{"model": "CTC audio transcriber", "n_mels": 64, "input": "log_mel", "head_dim": 32, "num_experts": 64, "subsampling": 2, "muon_scale": "match_rms_adamw", "momentum": 0.95, "epochs": 9.7}
Rows from block 3 of a small CTC audio transcriber, named by matrix and row number. Rows with one number within an expert belong to one neuron, the router's apart. Each number is 128 + 32 x the weight over its row's rms, rounded and kept within 0 to 255. All counts start at 0. Numbers have three digits each. After the name is the row's rms in percent of the matrix's.
After each expert's rows are labels from the 100 clips, of 14976, where the router gives the expert most weight on average: "loudest band" is the band of the loudest frequency at the time of the peak. Only what is clearly more common there than usual is listed. The data: strings of digits, spoken by a formant synthesiser in many voices.
# router: router (model.blocks.3.mlp.router.weight, 64x256, trained with AdamW), inputs 128-255
# up: expert up (model.blocks.3.mlp.up, 64x64x256), inputs 128-255
# down: expert down (model.blocks.3.mlp.down, 64x256x64, transposed), outputs 128-255

# expert 11
router.11 092:147170154096162172135093130156179175086153137132089112087155073054061164114130143129167123181160126105127125120069127107109163157144157117133102098113107146165150160144131115116136108125150164086104113146121121110094088099099174096142094103096109149147167134056103187085109076084107075133098189135041075150126197161113122134171152119088101200128188149088138114132096128090107188101152
up.0 081:103096112164129134109114186108165189169135072103143183128155114150109105125159129126093142148125161121106145125168140138086096133080137135093095107116098192145157156108140139145185124090166100125136153177118142120120148081165161123117106114101096172111100095182165096111134126099112166147132133110119131088176131114125118138124132137142158166107140107105124084071113102159110101119110
down.0 073:108118128144074154076117141178141147167123111094102135122158124090126171118124111140148133109145000110145136133116083130145167149116136179101148149115088070182105137112154152118121165165107078098105171168149062132161164189134149115075092155124145072079142115105118138177094131119142074073135085148093135135139156085140186127151170137182082116099070073143085120153106171112184149130163
up.1 108:096115120164135095160112057123135174081168125137100146136138120101160120137115124120172072106083177125119153142085197156111072107180107162111167194143122105115144076150058180156135153135138145099207108129128142127081075172126178074109117152134151116127178103130139124102087142070061092112105119125099115111135166198118165135125096211098160120094202131109168161094146121144130137119119
down.1 104:150193080099143125150075180112125162119139150131142155114063124113169124177108093095148161152163088124109146119118156138099072087109139129144108120132143103172150135192120158113102117079157155189155082138116186158098158165093174143107085052089190090152129164125046093075138118075139132125153161167081137126071123157100095150176113100102127074127107127131171096123168181089152117191114
loudest band: 4000 to 8000 Hz

# expert 0
router.0 097:170119063141141144104116095143154102155095091069139126114110063064139130144117125100151169172133095168167078124113093158061136146137163093147129144120144163149136121168122193118118101118140143089098159125084106126146069192111138126073080105088089134121123136125108157144114099118111071067154113130119061168168146095143128136202169118091116167143135154177135100181104207139155152079149
up.0 099:079130133153090148104175137134143120118125158139137121107172092136065116172176105071133113105151144124157114150062105160116169103129177127161115162082125140130131128085114203141158105143118048111135176145085099100081162111168103142111090108114093099122137106075136129114179143197125107063070150082121096101192150097158085081092144156183113186119163182179197152156110125123166053168141
down.0 090:107119078078148138076093153125134169133077072102115123126134176103122129114145104118113141176041100111098086091117167101134136086092136189216134153128146118079167109123134058096111180125148137133175125143059085104101130179073155153138095092105089130187136117126140151170091138121154176124115086190070088124119091117136081156111128130138179150140158183181197118147131113063173110082157
up.1 077:095142156203091100096123113145057101165100195142084133144134147168116156107132150103083075118120172119097107114107133108121104122122126128119119125145037180087130136124153086097111160106122146124113138182116126167186156141156019121134143174127144124125088122118145179090113142169088208098095112176154077098136148191072114116105119146089120143120084125135150151106078114102132099120067
down.1 079:108131151147141119161096119107127112112161174097085090179113131146123104097116145108107154182138098136173120121137150141172127073152157158167104115149126129118140173136078183149131113063097121086127166082131104125125106146104148118147134165121152126140097165114055103148124116040137148135096067111138093170130127092137231136161083146127200126192140090127178122138105139090115154099142
loudest band: 4000 to 8000 Hz

# expert 13
router.13 105:120141089067186169115155080090136136129149082090114120133102119096123103179105123137130166163136130090137083194141122175067138165130115101144117160129109150128153153142185183150153113143162086114125134161112114130146112156065144069111097106133091107141102184128134171187175117095134095105153078127094145098191161149163202100162144135092068170170076149107088089160145190142114124089137
up.0 071:107116177143158094154094079141074128199132125098094107163099077167122172187132111139110128070156095136118074110171165170132215126097132125141094163087103142087124175170137077113158131130140129162157039142138182168067086108127143117105171100142154115159203101143193144150116167160119129124122142070125153059096134132130087158099187138137190057105100169072117142114138126143111143135115
down.0 074:118190061159159159155066092082104120138099109113137127097179104033088134164103135146051165157143089068158102108113108124163176167075139100037149127161127153140099170085134093086094177172130091096152083136140148134209092131103148128149119156141077125179107113127128124154126108156105125168179142173158128228208099170085125151155100121181148127136127097133101130134145128147160161164146
up.1 097:137118126156113101119129222129135165157162132141130167100123164154086130109143141158040173130161097130115097149174121142128121136147122111146120124117127151065161138114192061088177095141142138146140115174126081143114190104117122139130122146102201168152118106097157165062177064120112112127137138152106135133116146140122104154142109169173085088183141169142136128124144120123179150107091
down.1 096:126093111180195083092137109178122108135153107109127122131134127072204105176145151133125122178096111173132067133126168168052140146156106101072131128131094116167143152060079118125119112087112119106130150152130132152118195115129124189179129096108154156115112113149100150218114176124119099153171129132117058119110092149101064120127138165117183165191127058128154123180108142136028149138090
loudest band: 500 to 1000 Hz

# expert 23
router.23 100:132127088139186090118141129093184134137133094112093129117106079111098126147122131138096148133220151200130095162102114192073189147138171150144132190106152159184138152106118126085118090130134164082090111090114105142191105142092167106140101130127098123145162144092078158161084093138116099122135156101094082139114135164073108150180208153106112137165151150120111104169096187116140146107174
up.0 104:149122166114090122125083122155119095143105084119111117208154136126098184112149092091060144157143147178108127129130201155147125170154123166119146185183120101163142094130128089093128152136135080105141142140168156105171179130086134143128145140133152064186112108143102113159114134087098155002099103180122107086128072155129132121105126160113123102118162130115095075105212203127092105165187
down.0 105:163177111150094095144134127198139167154182122169147157097127090157111127114150112176111155126152130116108128131113159142128156084137073142125147130162121153107166093095147072088097066136139185158135147098131131107112127123180104075114079136137126200179102090157076115090093116109106164124118149068112134095081117108136058078199137111182045083102158149117114084132121130189144087241129
up.1 099:084133095128106124152095135138118135158086109150143095172134127143152132137106109124189075145190112123166115169209111177088120115062126103100142109137105209127064103150129131122120158136096144170178115073127133123082114107126087152118104130175110081087110119133140152228156135116141144109162147118138095154083069108089099102109105038168187136093117122129088176146077105096120088143154
down.1 092:091165119120118076161099109088138178115118123158210147149099136155142136124109187170160105076133167092130106094155145080095110083103154100094136146151153182087120130111115108191125169122109131129175056165152105130145114127161119108120156156142155101148143114166125141047169118168098146164114127180157135122096076109148118152075177112122089165044143151102105134117174053130108145162133
loudest band: 500 to 1000 Hz

# expert 47
router.47 091:132181082097071125120061107102127123156149074094121122150144106212108141141145146131115148140168095114160109164172131183102102172160173125096127198120082156151160172148100120126158144196098108110094131094131124074181094156126127131098069225165086109126136125136148156181140115162120124187081135107177128101111127140146081136093149137111141192175085164181090075164115117146059117089109
up.0 081:109140143165119117119159129165137072120089164157150130143058159203136177184192129094183100092123165097134085094156089116165158087104104101144107149125093138127098106162091075083129118125112208146157159186125114116109118097188116125094133112112138128138142138131169079123166136084110114084126160115134107101157142179136179068192120134115075169153109099088101082082176083038133131160171
down.0 081:141164128115154088108127146149139112147127167076107096149114122177134151211144089111138110135134170192121135173147105151134160149109053112106123092071105161158138116137108075066122105156166119140116099096156114123103155140162131074113133169134120143131080126156083133236080123109170159093134082099150148148142149115114165180120084104072107128110141150110133127122181136112127145099144
up.1 105:185105106116097126137117152129155116090124111088148131119068114127120103150112084066139109091148129133157156145151101112105125125085103168173029076113140158101118104174138105156173131144089101094119120168087103164169149120194093119144142138169135144106109124202115116159058169120156172136085124108100126101119104058116114095108121145122090083098148130116142114123197090105147184115094
down.1 095:122123157101212104157076173095145123088164156138117142089098118142184188144100121115182147124144056119143131122115161130190103048146126092124121119133154148158147156189114197157138135115101111167116106176060124124158169131128159141092156132070113119181136157084089136144110105176135120175151112128143082146114118107136147142171197168123086147103116129109088096166121084122060121101136
loudest band: 500 to 1000 Hz

# expert 53
router.53 092:176153128195157122133106109151166129093112135135103158146097103082139139130123189102171141164085121142117049131103100095124181144145120090129106125124146135143117134108100115127100080072121131085085121110098103122120117120122100114087125112088174126183164097118112136109098126146054114146112116179143084172131084110100117164163094176125094164103191175152118112171117167109069198118159
up.0 095:165148096164135122193120118137129128132126155117117088116117116180165107127099142156126108103098182048133054103160178114150080110110099100168137093117157155122160100149100070155106100150210210144143119132124100096188093108128133107120108145168160138105110152089120141192142113199097103115143092133116114095135138109121111115144120120107178131212052052123132155129077078127144186100129
down.0 111:129127097144110187110124090140167116155152159098146140144155137117149109108152115102160104129163155156166143121197130069125103101176100125093160105095057146168154167150080134148134091074119137150128127160152147092091105118156119118139139115153187105125114141026143094124137123134126084128120160137111129171118163121166128187158202147119167133087096139123135076077116144171142142185143
up.1 046:078157136153152133130141075093100174116094073179073121177147153149149108144138098106138105101134109130119073096114142106124137164082167141159217104134152104154129119140154115132088144096101182135167183132146136122125111173126089122178135113139108121169092150144118093147162126123155121113168154080101169089144162146130110143138140169089116209141147117108046074174103107105082157145110
down.1 046:112137108181157062108116167107151098121172123157115115170110100053122123086093138119159052170130078195098164182138140095127072070141086157105181071085131097166129217182102149165132111114171150149172149119110137123100130083119139097183145134116165166155121177209091110148110136122125147077138128148148160084149166106095103144139156143132172095144070118116103111131181183138072097093165
loudest band: 4000 to 8000 Hz

# expert 5
router.5 095:148071119155138152121124151147109188097137119171156154072118045114131150061118110110188146147119163111085132106061099172173139093175152080194117128146153131120109132145137085138094080072117108080071111120107059126083115083066155159129103107099144177128142083127114140156133116123174102155107128124081095188100137135152112141181071138127089126117113131114133118187145170092175180160072
up.0 119:092147123121106082168121116157203074173089122162168135180098183137138120198145175101160070121149143136139051094170120129071172047100098091056204106159147120133206135160138062143154101068138164123201102130127115070070097148202144131177179188148148137170154179188118104132160147131151171161140150124170094086101072170098118145149086127129119152095147162086133125134155134155149095108165
down.0 119:140128138116168124161158123146177160117147116158102182122129097101166148160059128136111086124104112168164107112120148088086201129131096130159109102109207105115129102179128103127115147136081151198136141111083132161110101120227148140214154101071184095159136090172112104172048121097175158143117197121141115036123114130131150136110135093138132091093147117067103135210083112138102117156104
up.1 076:092153099134128138187122142142133147049148171120107119112141171112156158211106112131136151093172095046126111140116071131098046168143149085170067124155116144088158128165113133244102150161092153090140128211141141169145156107158118080127145117147160159073081101124135119060199115071165139082073091122135104098157176091116161134181145133124145175110111165121126074077124078103107104133092
down.1 079:097123099117152133075101117133128130109106126168204140092138101148160108066150117131203139147125058129109137176101131138153114067150152127160160126091074131179113123188155096117142177079107142176118192069140119093125132100117144107119102130112190150114108111135116182113155198172140170122083084105159087035130133110123134150104132127105141093125096159129108182087114082151107077138129
loudest band: 4000 to 8000 Hz

# expert 18
router.18 103:173104105076137133167198066066148169116110148154077135071091094103104133147138125150101114134163166169157176143087107166127162165179134152059124159145131138089093202099103155167113136066160111128094141128136176133151103135121161097148076143125092069165114136096081142067114122085106114119151070146121125120161169161147148118156145178109113057056118159110072072128147158200148159081159
up.0 118:106127095116150145129105158104078098148151152113121129150110086113097114075136152161116188122151152138104094073111132172093184131142085141157144106129148150126146177047202120127101140161127192063130085159162202155118074135141150074146172125145153095108136083150181127138137150092117133162192137154130121111145126145128118119133122100154128082153130114133136151103104139183143149142109
down.0 125:132139160155078057093127129168123154179123139080148163085149105130101094142070107126159118143090124096169152163111164100175130075160124097139170132090131134146171074196105063127132119113095154069140158133153085157163108165155140135105146093186147136126146118179116107128104143110117176115159137066108176087131106040143048140115079071147120110113146150133087097098092092070114091083097
up.1 108:158043073153066161162091145168132077153124093091091103152118108116134144120163130169143135121121105128208209106122113152123132142123136145128111094105144199219105088120159150094128111122139146112115151176132082091110133139130145149089091104092119181128160145096123124103163163151101095084102081142119145116154104120153124144173111190169185109084094069176149136105117151096144107102103
down.1 103:120103126080185124105129137127156139116129129151135134150118133122132141127154109109119155127135121106121112051139135145207164084103137112052092139145078159160107102139142148168151191138128134169155138132098139135088089119113120124107099080138121167102123118165085168093116097156125152105133192142118142189094103134051134081099185135093175119080129125108042190151177154165094182159108
loudest band: 500 to 1000 Hz

# expert 42
router.42 103:121112127128150138109142141093177145187136083053107109097106106111060121154117184109127164178157108148161099143087081135074133145160175088148105121099110171128143131114140150120134091120185145092047138159133062087163072154095161141083102111096087121124145168105086161146147100126146085139120091121098095143173135127128143148203168144120130146152144133176126132198074187113141139072176
up.0 097:140161098090160100125128076170094078059178137101112167106081083099096126153124067102156093156114093119099141077143106146179154151053076076089177149137144147065185098130155153130151167089156115063090125160144151109136143139112109149123114108157090137125153091197148160159082116152110142160119186137081115123138168124121165119147104122057090128164074138175153112153206118114114105152086
down.0 101:171101141140133121136123114119157176158106151165104111076156126065125153126099111101169084168137115152128117069141095165097130100083161173136057116108180098120064148151144138109106124164149143140067142174085103097182145099159147138139137093137153197118136120070111141124155142126085151120132092158141135171086128084091158120182095167132114132096118140097142153165114083105147101135146
up.1 108:136094203134079120194123142100170104167118151144163183155131090148101142187130191171144168111155132153140096150122120114124110123112148086145176113186172097082217067183145071128080110119122099172146092114130115103113093129159169096153147121129153108121081167107132105136125119101122104119145098090139117170134092074156100133134070118165150139157131139140157101127106056125102103101120
down.1 111:124115128203189141173129115141157165143103121086144120155106108248188170097141138154090150106116151095083147139140116128052125109108098158079092113146150123120136106194198168138123138143097097127136125116109111090127079181117131084152105117122063138153088153137094150145157207161117137086182104142115162054139108141125184181116071117103084132080144113140147143152127147101118152129097
loudest band: 500 to 1000 Hz

# expert 59
router.59 098:126088093138140171104086094145129160112101131112172126096123096109153089133092100128143177182119108142136050154049081133108158136131165138163117102133160156133108116161080136105077056102101167067108163124094115138142095120095178161075048070078134090171187111163121154110179102084080060108137115150071103167138124141154135146162149088098104167134126137201157079177171207110142156102129
up.0 113:133136174137187153162120161124098112105105150136136147163143116121097078146125085148126103103168188079145147147100155166134127160187129117074184201160135154091128067069105069146100084131124089075089106072128058164128149126097100155202112108086136124120144124178136111074072139135119069143157196130134088115117161174142116155134110140181081185233112140167081125123130155142123131185113
down.0 117:108133212172116144128161094129136144137109128109101090122126153111243107105066105119118134167154102100167154115097111102142173161149138149104157153163142200103126159162136174102121107132113146092189123118128136086120122203131097100166103159092169126114087165135170121148183148113113141112078084098080105054136154147170140132145083139068156169111099139096150109164120154147087098113135
up.1 091:176083127118068179131135113126064128150127188088142165101110121114149132176153150153131164125038186157075157120112110087184169061149092111154158136089095067187122109065095183125074105100120177080085126102099118105103147103185150127125147154140150079100145087128130099148077119130139137132074133093123125125132168185142141089180139170135087119092132127161127142132081085157180133173125
down.1 093:118109164109149102137116186169124131104099156123136136195136142178090136105074090180098092171151163090096109098134119124091125077177128096122142156176187160104167148107162141167141120109209105165127132095107123097171119073098122151159172161125199088140124149110144108113127104093127102133138083135147083135106138142112162189064136147082198170118091094142135088168140128120089094100107
loudest band: 4000 to 8000 Hz

# expert 63
router.63 099:152098112083148159144129120111155099139131110155095139091059080103078125169100160160183169140152139172119126113109082145144157103129134078095125161050139199127149173138088175129103081105110139110073098175110151182073072114173178154141124112150152146157191132144142122088094126103113119140113142165138108144110155148149111127165099151130081126152180160034126123106102166102148180091133
up.0 111:116151144145124126173117197091076147128164086148171133147081130133093134158097153119138125063100102065129135151125131125090112085188159088174115096129123171214125079172131136149139109187186125138148115177134071146129110168144122159147174092111087141122146137156182143150149112049151111151105114066175107087113094122112136167149142140152156078187153100115136104104099081157161120092072
down.0 103:142074106109113158164127093130145111156109103103120162159154127103104155124083146126150118065105146100128092145066153106067115149135111118096070105156106144056103087098094089152106111165143089086121151177120126156065139119166076108076137111115144150139142146052130143152138177153144138153114115129084118192133151194132189111177114145084160196159152167083089124114209112081149119131135
up.1 095:126111054120149150126107182135125156108168144153076133090110162165147122161114128139109159128168147105112124093149104137110166106114136096151092042145124114136216146047169072137060147105121060102132079135126151114179131160150160122088154133148095189138098139123112153154196116119105150140114157115166130054147108121137200174126115152210136085087120114139151110131097102159179159120136
down.1 078:068124081110138144136136120145100146131075152113121098108089121096065111085146141116168111128099092205134153099153083123164136100143098103138121186174071078146046172130125124128098155062055089124139122085145109140180111169105111074136120094091117101177160126143078111145095178112084137105149168070118117112163128100189142156120128136131096182106097144121198170127092140190148186151122
loudest band: 250 to 500 Hz

# expert 52
router.52 102:149133095109172148124095119131142153173102138092130138103086097088094091094087128200141160151129176134136068174091079160114169127163172084125152140115122167127166156159119189097119074123180160111099128100137078108111067186081165200087085105112136110170149158133093164147126108092089086139160097132110091159148177130163112150158153166086138168192144111175132098145112176134109150090145
up.0 100:114148150185108142080116189086133089105115103116158094203160104155128094161110150131095094168138132108104051138150154100117172131097140133130163186158120103128163111168106095113134144137141102103136100107097094163090143108080141109083152144174129146164125186139156126146199170090124157136149122092102118100109112087122110129125129123207153118130138111119140134144092060136166109146125
down.0 092:149157106196129029157132153150128131104145119134096115126101092190078173107127191206134100135105116142194155174130133188138143107140124128133102102096026104151112121114126115060128180149103077140147187173111159140168094147160112114132119129168081124147104095126196124128132121139111138076149138077111143126108185118193171096115210088107102126112127093154094080122102093177118113169148
up.1 083:083191146159095148136103054094183168101124091071079087171124121163123103097073096180115110142167140168152171107091093087050138141138114189142112125101106167133159148072114129127102151221133172113141136123167125119145197145156114133139103119107098123102109151153185137138148127157210159104160111173080145079118158134120112173128104100152107077116084134124181084115189125129133131092091
down.1 076:116164069117128139136160152111109057087129220152146077150092136087189097132109124122108126111073126143172116109127062157109097093137188102146159107166140158106145109100142105072124145109131103084164116046160132166163157221116078089065117107104122114168146097095148163108121126143124098126157086138117091089140151134178091052151105211145188156184117184147096094116130121186124140191129
loudest band: 4000 to 8000 Hz

# expert 19
router.19 099:127126107126168124158170120112133135155142091088088100096143118096101114167145120123074171133191126137153118158143081175064120162139161125137056166074076168136202173130118188073105146136122161082034125181221126143129101142127149051139083113127060124182128168085095154152160094129114099143123125132083123131170185155120157099160177114104117123084152151158125128173095141116122134106138
up.0 109:100142116106067116142132115151127131116089126123169071152120145117143096109139082119116122166182186192129132128113117141172164146103106209145153083168160133111103126094107172141091143108095136093163149139123086096109173227127133160142116161109118157137177052194128119098143121078168145083163115138127111148094127108076116176133124077161150194076167136152115133111115169130108129138111
down.0 107:116144156172108121151142120104171100119118088129034120104154111166116142158164111104088118132165155132133136077175120114086126160109131197115101124107178150090038152157121159116123077146117133149103103174150109087122152154060102135187148102098145082187079114142142138086178156201156161137158064111085120127190146175097124093075094131124142129113139101181161128156155125134103139122124
up.1 102:116151138143127131191150146120125185130111132104061112155071149163133138116187169161108114126135140186113168108153121100118184127150151149135145136090095123118077085080107136137097107121126169103135098141132115188091068118154162119116153136071135136095151154110110140164111153105112175209113109152123099110116139144087098134112159121184121114077145084151216125131124018104169148189061
down.1 095:148145180104128084111163110159141114094111142146097200128148097132143153153096142121126139125122120145232095114073121102162056132153135106161130098073148173070039151144108154135122120111087198163103127174163131117139169124136115109145135115126111113107094120119129114156175172220127154164141123135133124111140093185144142081161136103173139089101109126104119128134227079161143095144160
loudest band: 250 to 500 Hz

# expert 49
router.49 104:151127093119162152105133110091130136151173077083101077108130115080119116170132135117147160150159125161160078134089117121076132187148132120136103141092126188166102116138139191103078092132130136067110125129154090139132091150083159107124068137076113090172125150113083167165171130124114058105129105131132053168148175120131143160192174145112090142153154096182152091195073173160134125079154
up.0 122:106137161114117106147144177178109098217124092135144156115119078156134155121120136073136160113116127077155089138167131126108129133102147095132112164071061103128117091182220138097159162146202209138116123144133128100054171145118194099102171126136119162130133170159151106114178146134128154077144120083141197147130201033134141145102134120054120139128108068121203121142169096087124149127106
down.0 113:144145072099126138124165106141170125158136172120078121113174129141111113097177144148085135124128129103149112076151129127115113130185168133100146093087113157121093165123092134174163152172108090151116119177170167150134098188085127122100134159152147033119146084069139139083143075127097208181163074110117171083141139115119140143066150092167116153067124159179196120130102060121152130127124
up.1 103:087134071169118121105154091132154197213162136104043090105122184124143147089131186104189150071081136116146128113116117139131106145119156126120071132112143143125130175061082192145098117152160113146090156132151105143172143142126141135101117136121128093095120133097141107152097142100116131170096072115131135070078156124157145085154153088148153078127166115123138119132093093191139113137047
down.1 102:133145103125133110116107131066196097101188126162146114105220101143120165130147171156101147113171138091136116112193134122134180078095187109149136117121124136097119126145130079142140144123146143117135130165171155114114035114106111075131166179132080123092104190132094127094125119106129080171063137115108212118161094180140082146158059164131132155138118139105087084114159089107126136126101
loudest band: 500 to 1000 Hz

# expert 9
router.9 100:089152074117140155076151118092165103199111101139097103125125063113071147154178159119101144125124120143132119195165081174105113147115203141125100168040087212110154136083173161085157100148126192097066124112155119131166103134146199147123080091151062093152160145102117162150137108140072086137142100127150099141135121106142166175160145190095106139105124131203146125182129127090103155078139
up.0 096:080140075160134126096108102115171154162097144168168138098148121143143146110126118120202141130074157205171151160159140053190121081145103117118144138085105097172146141116111092165187172173134125091107139124121180112128098082143095166160149080153115136160168145141146136106091118178110174127133090162084143035089132123159086156088161120066143130146063150103080117135124146153137138083169
down.0 094:124131141087182125155145146113094120147147093122108104103197163106098118147100110148169072162099128106154150119130136101090142159156148119179118152081095095113139139101125075144162122120121141163110110099161092161068114075089093124138167114145084055064161160152158109154083113079159130158141162127118119086134113153104113100113113137145099079174123149099142020125167192133155171120114
up.1 093:154154213118130151128132119115153157129171164124076040103114117075134086112144146128109147152144166120134172115084138082122167082135083050145138103118064110148117140134115113123130120154123099144065124117128103190105181156095128147083107119181167164150158047105143105155127122110148191191051112092118152129084105134120118032193123168176117140187147132165114074103147134194132122119137
down.1 086:124094209138198108171077105158130131144121124150152160175106117125071106108155151156106177087137115142144080126141152139140117114179067185130093143065116178166140126167122119180124109083145121133128062177118111119122138138132139076191099074127217120144132097139010179155155085128095146202163121151123161071095081119132134158140137123119092071130098090094187097089115088152128130191129
loudest band: 250 to 500 Hz

# expert 51
router.51 094:143155157080147082187133113101153085142199108144102097075082123116059085138108151095102146130138183131153156196102137152095176128140189161119148090121089130121116145169146146109162103136186173121076096126127125099129130123109129112132094149109084114151119142105091138143077091164086082220085098074141085062133179176130143125118136162077148125180097128151102073168142136145122075116135
up.0 112:101149131062082185103125092110126102088102105128132122154091168109149160136168097083161108110119111132133141103169081150107122155120121080099087154092119224066128094154151149060186167101127040080184145144204145159110126180118114085087096147203102069136146113159112103110158115099044168098167071133124124117105111131135079175106169114147098162096148167168179132145159139158126187151140
down.0 107:061164098139131114135122162089092091157111093183121116103120166141205143088116123092147154122113090120115164097147153133185148094130081137102089132151204102116107120135166153115112083104107133146153139082164179111155123175117117185123121168113156081117110064150114106127106122183133102058084105138116128132181062095152100104079190126106181182135125186118128140146211153080117123138153
up.1 090:157090135139105112151152142191127193150156136139123081088130158079183149163130116130118124147082114127105164160154150160038098183099129106186101154108106082141134179094091108128191095127125121157168096116099104121154154137102127156140144147127128111084161115143108128108074094082185106114100142159125143131190095183101170082106114146147147100113132141073074083066120142172173092141064
down.1 091:134142178090085125155153115186143112106139170192131096077169130185129170093126109146098122107138114112122184094090128130141115140193163143107149096117094166147138135087121079102162151133155102125115161164150096179140107122150142095170098137114156066166160126062066101136102150093158155137181141140228135083125144072145105117103116157177085047147134076091151093075144098095140130182088
loudest band: 250 to 500 Hz